python train.py --arch="preact_resnet" --model="image classifier" --dataset="single printed letters, digits and signs in grey, bent and noisy" --train_examples=197500 --image_size=24 --crop_scale_min=1 --horizontal_flip=false --translate=0.12 --targets=["character"] --num_classes=73 --norm="batchnorm" --activation="leaky_relu" --depths=[2, 4, 4] --kernel_size=3 --stem="single" --avg_pool_shortcut=false --widths=[96, 192, 384] --mixing="cutmix" --loss="cross_entropy" --init="torch_default" --residual_init="none" --optimizer="adamw" --lr=0.0016 --beta1=0.85 --beta2=0.95 --eps=1e-08 --steps=27100 --batch_size=128 --epochs=17.6 --lr_schedule="linear" --final_lr_fraction=0.05 --warmup_steps=5420 --weight_decay=0.1
Rows from block 3 of a small image classifier, named by matrix and row number. Rows with one number belong to one channel. Each number is 128 + 32 x the weight over its row's rms, rounded and kept within 0 to 255. All counts start at 0. Numbers have three digits each.
After each channel's rows are labels from the 100 images, of 14976, where the channel reaches its highest value: "responds to" is what is common among them; "colour at peak" is the nearest of a few named colours to the mean colour under the peak. Only what is clearly more common there than usual is listed. The data: single printed letters, digits and signs in grey, bent and noisy. In brackets: how many of the 100, against the usual share in percent.
# convs0: first 3x3 conv (model.blocks.3.convs.0.weight, 192x192x3x3, each kernel summed), inputs 0-191
# convs1: second 3x3 conv (model.blocks.3.convs.1.weight, 192x192x3x3, transposed, each kernel summed), outputs 0-191

convs0.6:042119077149098091105111134146113133171151087183101130122129076100101149112095073091127160105080122148065157084186106122126146116069091117104151161071129142121117163123132184094152044203091143108159096082137108151099147073106117097090099127101123072094085130133170121124151135131077186106120094117132126122122098158138165136055145124112113203133068122129144072186142132096091102121119089161101143119143145119086137163067083112174119065148104095101093123117064117097106151171091107075143121112128108128133118124143137174075107115095097151141060085082096133139134137149141097108
convs1.6:088109149144102144101172162085147147091185137108102100123107157090156116226082154128103120195192149145162125095124141108107171125086208114105159133170118127112109053138145138127170171103114142112118094145105155132133149165117080113099114100117126141126130145086134162103084109119171127026121110140094115128172147107115099131125112140138180134090091098122106114078095100085141079142090204105133152162080170192127132080118197148117122162134071124096088137156084187101087078117151096110135119099094088146153090105120111067113205164121153195119090118167133115088135110125100129152
responds to: capital (63 vs 35.6)
colour at peak: grey (42 vs 14.4)

convs0.146:114135099119100169056104102120115135167086093127100098101164087126108148077132128134138124078121143101074116137104120073178067126142072110086173142057133129115192094094084158120097109142117123158092106094146133113094167078078140122098110136158132137151115103054165091139088167121063133087150128171104024079084098165174098095108111138121096108103172110125115077132145104178085116122124121122080124098092085189125176078152145118124107129126154142137075098147149138137113104133162076125168091147113091123113143070121137157104118125126091123103154121129101048107108083113214089176
convs1.146:135090142145167122134164112133124139110190128101154137121109139115114127140151159055099130102118141062117161166141087095131138186161139156159076177133073162091119142113123140149134124119126157126150087108138221198141109133155193086108117113108148135226200135104152226110139185095151099142109120133123151120195178132067118093174171138101097122069139126127130132153176165150160136116149135110140131148072131109111148151133065092110125145068136090104133090101096162117168127123124070138091100096169172134187127167151118129124122116173121182135105063095083141131167126153135205146
responds to: serif (87 vs 25.8); capital (62 vs 35.6)
colour at peak: grey (79 vs 14.4)

convs0.60:149189183064138101105196104132098134109185163142167140142140064119158112119127161151137106104107178123087122118153137124091118159101041128145113118160121131150158077152102097142106107100149167119092147028177136115120130171087144099116127143134101167080122055078091095106101096146165126155128135132118059130053078129094109118148153119100074137133131148146062116153180143159062105111142149185137101142099147140139130135092125173146139096128114119163154101148130105099182147137151106128116142169087111116100123160165048119109131169163178164130144095139167135139097030154124086189
convs1.60:118105098125100127167122107100103145107056120123044111115090122110160116134168148165128158126174092129127187086116142146112137062180138150092103059139140127183152132136128143147093125097114099107111131050044135074121053107082095115112070116145086102121126151175128149123116109096112154087130145201143059106128106099108113159139115129110159093179152140107090181113118080138129108125145151125143108085116152115153046128103058134078120103145132133158151109168108141114115130099135141135112145137108097149069127023131110191133132143126107140152043170093147104179088055111127102133
responds to: bold (75 vs 46.7)
colour at peak: grey (66 vs 14.4)

convs0.34:074110075101151144071089064109100094159126124090083102122159131128131162049115130154131067114054149155153114121051157039129093151147082165140153127114126183116101149134108120112083113127122159142177084072107090123110169088113151064079089160102119073173153038132105138108150111146156147136154105124113067153139155097196125144123142164108117160103153098152100117126119128149145135149122100175099120121148180181107128114089097152130080167171111126088140126134134176137100114104156093110121052090098122169141095125119091128134106116115093139126132117095077137137153105128217058095
convs1.34:138084093115121109076215131103149128111177139101147109128130101103121077164095108101183159082185119114091218115157088126108160123090139091107097092102112111126129107118179091154141104155066133091102053152154102133096141142174136115093099127086107108125157169164098175165115190085113124118064100146131115141114131141037096076087134124120195067049145125107115146116128163093138113130121116120092126102099141082127164125129139111111170095105086135156075116131085142101109127088068060095133126100141113131097137141098135117169134154173107129089115069138170108198150075157082115117
responds to: serif (65 vs 25.8)
colour at peak: grey (65 vs 14.4)

convs0.169:143073123176118090144068114088117172097173117128130122135146117096101165092086121150134136119125148172111099085139147173122117146079107065101135102154120110119145117115105164090092084199160148169165073088111115135091145107174117133111057108074107170135146127137163115103150100157150135134138127109085050177130118122192152127103117083064049107063124096130137118120094168148138083164117172072124103115167136098178032165123216127160170057116111108156110080130121114136165139127144129089112091180110146130104125117156108138129121105090127183091105128127079137108120085067129148175
convs1.169:130179052098101106126183101120107114123142080108142100119082131157141173119126152165113071086087128137119136095154124074114110108118164144072093115132113150080165132181167134156156132120081103170065141172107063126180075116125153087148073104116161114174107158100103121165094132127135107173080150118145121166135156155082105163185109104177214169184093168087122097148181090103125114135139044146093150135132121082142176126102065098114102147121125145151147047156144163133116142100132098154095173054120137181078131181169156146105129127117131090131118121122178117145123143187119127100
responds to: capital (62 vs 35.6)
colour at peak: grey (84 vs 14.4)

convs0.17:108100101146174155110060144194161100157134121211148164067152142114089143162105146105196101155163137162142151167072141121188120119157165163128150089137154118139158138129117122136156102158135144149083120132081145147129125139117151162141168093117130124113156078101132083171069137213078204110165152175188105119068120151207109110168149135150122165094131132127045120169157136182138107152086095130135092138153121127188084142098118129183080121100105155133072143180144141155093124148120133116132114083130085155132091103109201119103115133083092185122105117140089164133183123161118093144
convs1.17:109088142100091177119120116116100135118123124133078122078150072191134097076110066112088107066119128058100074161172119159090158125119171066104128103102096137126196099111078143109115146121104121097190094114139122104124112093167116135143083071096123095170147181136107109130205141083108123148102083130110160185161144159107083115123068119118131090169167107117148095106113140078097141103124113112107130104095130066075170101110088090108143108077103120112127054148101077117093119082143065116075107131097145086112145142142115120052128075167051150141124130133156105127157146135176164110
responds to: the character 4 (25 vs 1.4)
colour at peak: grey (89 vs 14.4)

convs0.30:187181175185104148116074131112118107215084126145134141102139109131130145137079139106220139114124115160066158160120120109150085083130124092073103105110097150128159071075130174072121044076100088158108131082132135140127140136162136133110125105167144145113043122113121093159117105137102122162149142105129098089054128114141124123110150116123104128136177063101104126192160149194040093116120151136071113110085081139185152089187137110107180083123113124078110093096129079159102133140141144155205144119118159119111127123113132111140089134159106087089120107125099091142140102168100126140
convs1.30:142091134123141144114163136125121113113146147139116160124132098149179090050148059140135107063115154075018126161172089182113146158192084136123074102121136124060148159114077155194162127161097168129105079137143218136124100133169135132120101146105102133157165160124159187102158109085154099121127120161131120130128154168093114101156089133116100103059124123152120101125183159105177153116133134143114112167144101101058086112112084147123137124077159170120060078091115083105123116114112111127054104121151105052149130076151137107122128131120102113059132120123086138122129159141055127115
responds to: serif (57 vs 25.8)
colour at peak: grey (66 vs 14.4)

convs0.76:126126138135116179146148158129211139154161137183124153109110156143099107150162122105085127185129130180163170132176143165112168100185180128154235128148129091151098155091115163134084118139120152143084161140127123101133101100167137232104107126104087050137172109137126147108139128155173175131124082120163109134137147156126083163122136192102129164090165094130082130163145163112226110097094112141153120136134153093133124146099171136144120210039161127147114153161135186115110121159123101096133104113115108232146145118102152116097123133103143166106113113110086107151151181099148120152
convs1.76:127083098087088087134123208090146114121128112128140083142153118150146124168104101167088131063208117096053103116165144206099143149036166138080161161143091120152074078084124101147170176186135090075130120154108094093112101115129093148123109111145151125113116186100100135148147104130091086063126126078082096153129139158099116089104155079131145061124126151147111092166100137133111067141114096087126104173110053184102168149154125119168175089130116107088092108122122082107123138155126079100092116119136117075054093117113147140076113091130117160128138117113155152131086164134145120114
responds to: the character % (86 vs 1.5)
colour at peak: grey (87 vs 14.4)

convs0.9:153145143078170164161106085128128162133115013091114127149134065129108096168121114102111128076163130174068144117121097116122133175149120053088163134156126212086180125148113157131095110059112100100127155069127097154138087067145107179138118145100081112097109085208112104101111102105103117097119120143130145143129144138155139107149162118121137106169156101124104132150159028132074097082125094141109059130109120132156113066133136160090161121153063125090128059142113125119137107120102160129127089135160159150133149162087141137084095115164175140103111101157072104147149154129115049105
convs1.9:121111145160127124083164172054170064140100155098147093115122126092224142116156132141179141134127087157143173145107095168114065075125135135133126151121083149132167156163167160134061114192146143160143086178118088084123119166124134115090121201146142138117109173060150134114151072120175112159131138149078067068143106105143125154134105166117131111083152176141137090164096093075102162128152173136104113088095164126088128181163098116138137135187197060144064126109145133081128123075142139102099102149137103143167130126095097139123175192095136125087118190143134138096161086123122130147
responds to: the character * (32 vs 1.4)
colour at peak: grey (55 vs 14.4)

convs0.67:152199110090115162149115131084118096165113151098153105086155091127116106126142077109152097122119144157114194143109143064118135026132133058101129126108112120076166078098121195111157108111116120146108123098120130107147147085131142121126074167166162141108110093119158112148102132099053124151126129182122091132071080138140109124120153102142120157141141112154091090213147122206095096153107089190144131119108086152142196085133168155078133150137196125116085134092082175126063116119109135118215074146130151145127150170101126120116113175051160080093132129127106094162116091145110114156
convs1.67:186112144191112091124178134109108137121137121079133157129104129112175126070142118151139146085111154086114143128125123202109150177142123111141132110130110130132098112129140123170164132157115174155132101121151160147149046108167103122115111147119110103179093111113122166147145101086159122136137119184153120173192233148029132204218090117072108131109099185103117153125193086090137127131140164089134104172106136062105096159122065156124127132104177137139132074091110138131097148083160086124069157075170093135156160140196134142136122127166137173135137144189165159152114123103114118115
responds to: bold (73 vs 46.7); serif (67 vs 25.8)
colour at peak: grey (76 vs 14.4)

convs0.138:143141147144162129109097088094096125147102161105125134137120148082158159153137044091093154163066128119091154114137144126110132160125087124131167107140140103148114161156161140121040101065091179130104147089185107121179153098206111162119147138112124092135092084137138080118129101131155177137182091158063057068120150117089104116124139163099109127080138083105056107204152171118144123041140147149107140120100138104110134041124125126045143150074129110134070169144117166091098098119141145154169156093116162165105163131097130103102137148107108129137122122073058079138105112114150114130
convs1.138:165054081099124090121156192164181167137096161143123136113136163135061098111093110162088153139094139114109130103102134159113121059141118142118185119118157129116093078065130058093182141102133113048159132169073132130131078128115105183086094115116101141117073178152064205143167081150103120124140147197152126132131063152132099120120135122100186095088107125089149099114120088138123122119075100109133113165130139171112041143130157131159119107099086114146130071161089114145118105136126094106143141140125136093114063071115093139140117111139107120132152105175203069135089190130120116136
responds to: capital (60 vs 35.6)
colour at peak: grey (78 vs 14.4)

convs0.62:077135130122131137091174151129141141105141149146162148127139168137104129105134108127144089081113125174143125137126134154117216163113152142128109173169101186145135165102140111140191095164107198137133167143050098127135091063161167189118152133064106101132085122250141175145118167122176142143167157144101073143169156172144147179120190124122125114224109123117173157146123130072125133186129125177146139102131163136052110150151140153146159140127114148067174135102082150110161108105078170074093126116101142101105168165115173143147146100158148133127159174091136140157156149134117170113
convs1.62:057124116116140131119096132043096088120077109064110095123108085115149109140125138153134107125171119140159095088101118143129121120167158077086097151104122052110110153153122071102127159185124102171143105163177102099122123119076092116098118158138117103141062124063097082059129078133077144159125125100130146146148117073104086123081109104099085146091059158064132126133128080097073129091106093099121128120089143113168182132141095132121091107150114119117109146125111145103169168083120133064134137075183097189135134131134093032095132079092116122068097115136161130141108118080153072093
responds to: the character % (29 vs 1.5)
colour at peak: grey (52 vs 14.4)

convs0.156:122126145133080070139115081123098084128086114098104099089109138162115133101090115112087130127139177106094128117144154133140098131106076096111146106085142141119116140194126093148168121115090152097125155169100131114105157140123155099094151112131148143152103117111131092176083199134113159067087120087091100091080060099118119085102097116112149129158114162063143101113099122193103122093047118105112116112140098083108125150117112118114087090083061100117120138103132128159124157171103107094111138090156093158087104059153103150094160082113095126122104064039156034088110011092138127135
convs1.156:190098131134142144122128166068156085106190093114140144090131120090137113097156113108146117107170077141132149109128130170131135118162177161117133177054132149133061085052107177123131132116121064108212134128107117145091035116103109116106121149107101149123155074059107204158106103156119149123146123150129137119040108113159121174128128128122104146129113202148131177114121124118131195084158086089097092193137138051142108156128066121086132109154163103090155085126118129127159125111105093106168124166195131138089139136162160080164128129135178102139082176137149159154134148096167131115
responds to: bold (90 vs 46.7)
colour at peak: grey (36 vs 14.4)

convs0.32:111093155152103124129114128123128107116076130120121138088095129091133098139120130118077147135117089111053178096199107119106128127142091104098117140116117096137136131101106156105099095114143088042148147057103106120108089142148130122118058149121091090150066123067124116106131088135174147133077084083077105098086126077137085142101113124057097062112147052052126101094144148134091115060130140113119114151118116114157152042155081092032112127126156081097092146148119106115103057106090188145091107137135137111095173133114153152124117116132107103108116133123095099048122081106078111112
convs1.32:139097083192108132159130127159127127106202165110108113121179131156129068095131087124149117125100213091092094151134129201112146114171105115090190075131148175122134115157168140135161105131117118099106088182171105126134099131176049184116091112108102139093171127165122156140071127144155098135202123133144116141064143196136157131162141120124149156091132136189091114128061174158153141122100147181070117132103161163208079147132141149166163175114145133179134139179139105142094076132102110150117149186099152144115138085120122123141129115154131148172134112137110098190147079120178098064
responds to: capital (72 vs 35.6); serif (68 vs 25.8)
colour at peak: grey (73 vs 14.4)

convs0.176:113130116090077118131168111107120139143195108161136106068135095083148046090107125115125104140120122181134124103109157136092153118096099074156155090068130136174118139104079119116149123127169135071012180087133110120050108157115124126075106101122087130105146067059102085148080123138187176132099109146126114167074114142184131079125132109096106141141108118115000111126114114130134137159048091153103085107095152131122080151132144133153107115138112135136157116132094098079096092167125143101109098127053127119152119151136112145121165100147129191080116135113124110112104103095132104144
convs1.176:116127109134078135078125134118131157097017098132078083150131126093126122178128128184104116115185050153105134143147134119119081126122160094117101094182129183163139135149196109100112109164108093161129115160086089112111188107108113110102089127111060122069073195123152104102146164108100091079080138158122081139128125139160121135104108115131179098112120098089091134082116087102114080154144191142135108142115106189174134154093147167134122106231105125117089149132106178130115073101092115149165099098129125133157177125152129134104081100112133102094185150136116196095086099127146073155
responds to: bold (72 vs 46.7); the character = (25 vs 1.4)
colour at peak: grey (74 vs 14.4)

convs0.31:127093127148116105173106156133117156166138114207150098092181087056102083076086108145134158088179118151150119135080156091139158100133094056151164114119147098122096106075097073057089109125134113122166154069107156168091115105115106131105024126067136140126188073139075121098099108131124138114146116083101125117097119160168129114143105087133147163115105143114158129188115125128140128148063124070081114121111100134122073118106165125128117130118090131117112034085123133093179115134160069086147094083127112127109088114167159153124144103144083144067109137108097079130122148110105092199
convs1.31:162124114128073143084165147136163079083096123124113066129139130157146119152155125125127128122189093194141139133175124040151061137100165136117131138189144072102152161184191144137097099078159116170078126234143131144142140133095100062171126131121170138114154175119129083102133144147061096130144102122153090115197145129136104099172083108159135148148047088061078153150122139080117116086171156128122136153094143120143134174133143174165139124141099123084079097161152087113069078127150131182099142107123136153157138168109136114105149048135120120138098129162106144102136107181144130146
responds to: capital (75 vs 35.6); serif (69 vs 25.8)
colour at peak: grey (76 vs 14.4)

convs0.108:121049087138134131128076123121076139144073171116189141133175155081136093104142151079084096076159165090096130146064160147171128133138101074125126183120067096130125140066126062087127105126119125125110181110163121135141047132125161127149094139107129085070099083142087071119076134152099119140110136122073109078095131138057163148107121169112100132124113118112129111116151090139121124110140188189128096106078198164144121100115084111141074125125122115128129106151110104130127112071063102137137124137147086100080126174054103096081093139143107080137174166103108106108069148106085088137
convs1.108:090074111184106150140089116101108138130129104126093108131117110127118121096129087152197145121153073121101122104173159130120145128157068138171124164126124131157122182192167153139136140044135140153124127230112121121122122113147079123137123132132152168157135192154080181129126146149134119162127092145138147061149124156076128143075099142113118102106129139140130165143055147101136132089093053102145116059154170097133097171136035085139137064201140101095065098088142135128067173129138123151192137069096103120145141137131144114197174130143128068160119109160136126170155167159145151110
responds to: the character * (40 vs 1.4)
colour at peak: grey (51 vs 14.4)

convs0.93:095080111162123158092124071097098182087114135064128108093099153104120065140149062129126118138161138135142106120117113113124138143132123114140121099136148091119091152142113114158118127076098101078154190052173130144121076124135132106135123098116130144162078146125120142136104082095074045155128128144094093150085115116125179160082179177122103066091126103132089119124163103123136168130140144084149079147151152114119096045173129103097110144122099090128141072185095124163135101088085140155110156042131187087155085162127094124085048174116125038136128153123118075097082140178109112144
convs1.93:117150110162103115107121141190127140153093158177074136083154076134115149127122131160138114097188138120086145111183183180088050133132046103114113133107113155143115148127133094142139136165101140138128094125103151117157113098147133135159082177124066117096085142112104123113220172147118063159097092160111123164095119161070154172124067122136093141126126132125113098038127119130066103119142154127114112038097209093151151139062095146140151095186164088118114107091139114113148114094159104173124080129083111135161137114126130092107147162144076022114141133098147147116117147102108094148
responds to: the character # (25 vs 1.4)
colour at peak: grey (61 vs 14.4)

convs0.53:120113174102135172144141171159153151191169140158096106112150125127171174149143107097129123196129089117111106093117151167154147168091139111101141124136128145147090177149162135079127128104138137089129179054148147115187207123163158173128016147189103152160118075164099108109188104157096137148162091087125142159111116105121178077089158145121082124075086098123092101124122128154189127100107094132151162160088159137087186173109176172144125120104170124146099164189100159154147147115154132126143104106099136144136089159139137171102158163086133200124100110140063145129080129144134057153
convs1.53:149079099137101088089147097104073122122109140105129129094074182068117122152108093050069163100079180152140136088113144106098151076110140133135117116084154093124136130134178082094150099143152146132125100104080122122083116121098069118174131103132145135126104161132118090213193165115098145105143152172115090135051085145152130133157103103132148086124115124094072100090153056072170064109056115059136137151129094129139110134116163081157119104135113121138117056129105121087082147107069130101114158030132106120116129097117106110109127063087159135122116095090151087115101150122100129086
responds to: serif (56 vs 25.8)
colour at peak: grey (62 vs 14.4)

convs0.25:109078046124158087156161106156111169137115117174170123127126154106091130133102166066123092163154150150141120138038142149185174160090094079147117135125141139104099120173099056112105138118124148043131135126096164196120089106145149120104154119096134132094126068106087114147057132170123135106082090110112127130119101123137170076171152145102091155146071119101146077119112076158140157097065102160106126122164128120106045140159090092108099102109086143188129138142098126184097131111079141164127153097137132130122100156046141197084155115136122147057097125110078124107089110115101140157
convs1.25:152082181193094158133167088050121092114114082104095108108101152126101152164076108127087115091152073135171091100140093111136142127144206132174128091105127072138092165137122132115100102122164106184107193109130055128124067092131082150141098067157095136160069134109151142153142125144110186159171165152104119183180149117149092138100097131135161107137116153133121179087081079127147083145166178110111111163169189119173101141102136135161121131168098126105131104147157155132115136173169133109205174046127089154111158112125109075178131109153110147170130145183150138103136106102129126079
responds to: serif (61 vs 25.8)
colour at peak: grey (70 vs 14.4)

convs0.16:137120140141101131112142079101060128127194139158114123123087121117095081098099134082127137163103124086124068090107170142119170121089128104129086101134141110127111088135111093070124124160139116054115111094104107139110164117115110093137112079110067079044071115111100112118106074141143167094123105125159094148125074141103150153093118141115113145142107118132085147192109142135136098128066111138112139094129108100183058115141131078152104037091060138132146116127089128129065091117163205123151171075135159051151095146137114092124113112133106167142094108051107081070099119107046115138
convs1.16:124119095152123149088121150072146146124106160117053099149124126127185138163122155162105111105096087141100116143205110095099115117164149134083156126156123136172179114153098158172166142148109185150160079088087079159136114142141117126046111156122117183139088147102198142109059073140124097105192185145106141141076189127209130141144131132157170113134143100121150091131131075095099130133136111150167108093160119217154149079134139143196140159192138119151136120104145121171122112151102142121147159090157099142100127113114097182053114117104184131120152107129124177090092052126113135181
responds to: bold (85 vs 46.7)
colour at peak: grey (61 vs 14.4)

convs0.23:121115109140169130125156076150155092129140081131169147097085120153095162127139139081171114149119167187121122138085160103146151119151086086137159137134111148099039183145120071129100156108134173104118077077119082151133146111154161144118144137136130168111159036153119165186108121178172170155198095174097106162146087107167119115155162189044129148119128128175147093158125109138148099059104082102127150138155161091160147152109168112100121127110126163159098175137156167142116149163136145111143175135088144159125050152088138150139195108113144187176075125108073098158174095137072139120
convs1.23:142100175198146078123133144105097138169127079057109095177077108179179130104087114111106155104103106140165148098159176162095158124097177070104097096075145148124143098132148158105094110138110058136118100097101094119096140076178133151162111165119103104148130121147103120155174124110094146147154107104138110149123139132062139156111081107151174110186041137129142104138097132143105099106151100097143119134115142107140147106116171108100110129144104153121205122161099127177169182032115130144111163118110129162082180103128109114158105048171086169137081104171122088104206114127138122057
responds to: serif (67 vs 25.8)
colour at peak: grey (45 vs 14.4)

convs0.79:152118157106095192113105135119157092144145165143118172121155180150114133143147141137097086141136102141206119186152140159158150117140203136139142068115108127142138121073107183180105082130142130134026136069134130159154155124158127161111107098170093170103154071127175090054146157121144133125149124109135040113109125129135099168149124155155100161082158118157029187127150151085181121155133097177088141130089150139120122134141154137149100138126149126154162102191155087137116120122105125119122130096143130121177102136109104114046117160145133180127111135119089147129123220154074040138
convs1.79:126081093109125118105096139106083149139108112136084052103160069160122125121117101142128168079143121101062035072145129152082067214107087142091152122109104105143115157191136079140138119155138115128101117140114111103121124122148099179187064119134136131157112191105116121163238154125110126138174101152107079133123091137135102118121127117099136099156076112138090111152113111092128052120070129117112075088155196187130135151117082095164128115142148146092168146061106103075105121137142115080102106112098142133103131092120099127073139118102112149134181127130124128196076181142141154091
responds to: the character # (26 vs 1.4)
colour at peak: grey (63 vs 14.4)

convs0.186:174121096088145110083148077150175110128102110109123107067124153103131183143164110096137151110102153170108118130154119096106109129149058113153141109093102168107127108106089150156108181162118180122098069100125119052093123119153130161061146154139121177070125057128146152135037156170150142152179159163086085113073130140168115127152202114135159077084176126134087106112148096148146111096135150122119059124092115208214201123123119130135090176175146140119129127155124106127152117150097100164102133147097121172083173149137129132130116156152115133131161114108167061172124061157114098116
convs1.186:089089119070170127134110147158138159157113103136150114054120124095113115136173169153146157081163140104125195081059116072141141077082119152148094157074169132166149078111147122120163122121072109088110129122115172143115132131102137136130116176103108094060135124159136123099069097095096122119078085110157098144127126095113175053145119125128154193126119110065162131133144108112088183137164077123126141075112124068098152073118121142134139161101117114104175109068123114149149153133101100143137063127167071140099123102128119106072114021123138074122099165131122089123214065122152137105
responds to: bold (87 vs 46.7)
colour at peak: grey (73 vs 14.4)

convs0.33:140100148091125154093096131149159154099104146098123138072121162114100125108157112102129136158069088133189133160142086148159108099154163177130049095141085075150129162129051144160149115167141073112063092081073076131130147088149102135079057173148050119144071105130100112122137148126121112170099100128096113126133110128113111106104137140114108091151161115090087121096113132106171076166151070129153154120176101114122173097165180124099144111095170088164111119131086215109156104120114153116094112185135127058090159136150153113222171172110119111094170155104142105128117174117077115111
convs1.33:123137167152126127144099149107089099113162139144090139136135098179119107096107129132171115090139175105122070147121141173048125115100103107074061100148054155130110098185091098096123127139084185136110069196141082083119138134186077122163140188098149137135109130105090110177157135141131087163142124087112121171114132120028123094106131124130063126172068180156122092143054096093129148174104102134132134073108105148121147091124099169136125149116118101152173159110086101126128133101151163139097133106112178223106134157156121143096153130148091120135195142131136070182117158133154092072
responds to: the character % (34 vs 1.5)
colour at peak: grey (81 vs 14.4)

convs0.43:113168105134111156176124134127133127128196118177092154165169115094144103130144120125167098149100123169162101124060147119122142077099118118172155063155119114153075167118142117109080147067164138119070159069101137144138147143163112155108115094163108130220156087113108093107151087120157148157142118127148030126120166118188112100129139088122080135119126047183075181112117145156139156155126117101111132087111118095125084156145191100130158131170154127147130104145112138094100114151138176158128064128145167146184082174126102112207106165152137184075133183118100147157115095119179073174
convs1.43:108136082114121075081156102095059119104107135089153115117116128165081116136080105176085088151167101115134094072183131161121103185095175113078099084099076065079126151134130101072131129183105130178094058143089104087136144104110120127131071087105126112097107165140152087150172110111096122114104138122123121140116135083109130158134136131122162085078087128109089071105123087084154090126100173150110105154145154125107109137101121140168116119127094121106141147101100193126126092074084097107101067092076106103131155155130126150032095077153091111072151122142147149090065178144084076086
responds to: digit (50 vs 13.4); the character 4 (46 vs 1.4)
colour at peak: grey (74 vs 14.4)

convs0.168:124128155109129083126117141153119120161136117153172136138075123092104117163099113099084122150186156160074094099129159095156156147074087122112163130086159123109085098133120116060194112080076197069142167058117096123107158136120172125129087125116063106088096101068051121142074106129071109148147131107121136109066095127134140104147113109072118165081140077118120120159170176184110097072063138124092110114131097145154119104107169071107131111127093134151136165142099119112171108220112110124153163125112149117062134128149178161059156077153124159123136088144108074091143087123103126119
convs1.168:135065080186077113096188137080126074116111119107139151078128085120173144148131079120170115097178100128078187121161157149099140148112144129127033121126131110099143140121142135124115067108095109158074122167137184106112050176120125104146144142090117183024170190118126162145143149119118115140140149151138105120125099181118111149163046144140120103097131158122128110083136169092137134125124169114154091122141086063137120128087110157118190084064121119112089087189126090144092171111091108142094106135143118064116137140153137092171114100164138107091118158167136142041140114119087115127
responds to: serif (58 vs 25.8)
colour at peak: grey (47 vs 14.4)

convs0.24:077153119145090129176107099107146097163192137150130091125084119158133123115146123132115105174085142097148136109176119102112187107171123144095160067126115130151092101112091218120102110209110173169134143110122130125120096123161144181114076159073132057130167135153221125116105111107165137053124106136118139120120107135125060171129153113065123219114144114167143031169140188111210094098166095147116141137137098106095104126081109138136110176125169138108130124140121133113102106124124106067096083157100105191114109067097112133124111128078128125092166121114080107151117109149151130120
convs1.24:117105090070118134159144122154164166098119105127176170189155120073103108124105115186089115107165123052111070111094101129141148109073182108089214141143131130079089079057106076125178144139163136104138159168081110080131127111055105147152090093142154121153131172095109154101136117117105106076132152050156105109088120119105123075160122102118150058153067127138111143112102114145159106126074131129165129183090130172164102094087109129150144114113070094119084116084067121111137127139154112109119135127097115086149131179115092103121094161087126157081086115151119133110092208078084142124
responds to: bold (72 vs 46.7); the character = (65 vs 1.4)
colour at peak: grey (69 vs 14.4)

convs0.178:098128187149120143105110084090159107123082173108091136115110128101165161144170040136108155161087176087124151089182105119128105139185107160110162104096146167149169117121135166147100085146089161104151133105167129102140142119157126147105100113145093134113088133095163148096168144098163122137111137120094122119087132077156094096121125159119100109134213127071123118111193153132139156029136094158150143087134102163175156050156076118027119209134216088100103146140097146079137093154132167114133091153137149168158185117091127127126122196099154092101130131142128085111105150153142129111
convs1.178:136085077145102077146127163200164149123142171156110180126190127121096059100130072143097126070136125041038096151094121177095127084142121156104204142130128180162114144097133081163187111093155080056122146154127113126141093126127114185121119115117138132096161144133117174155103120140117132138168112118117145142110116185146121132101091105126145125092114085159130084088091142164129124072077119160099119156101099163110063115096092135136167121066129070159116091157095057115122093143092117128125108198071127120087111080149140124062131138102140140133146112104062089122112158118155093114
responds to: capital (60 vs 35.6)
colour at peak: grey (74 vs 14.4)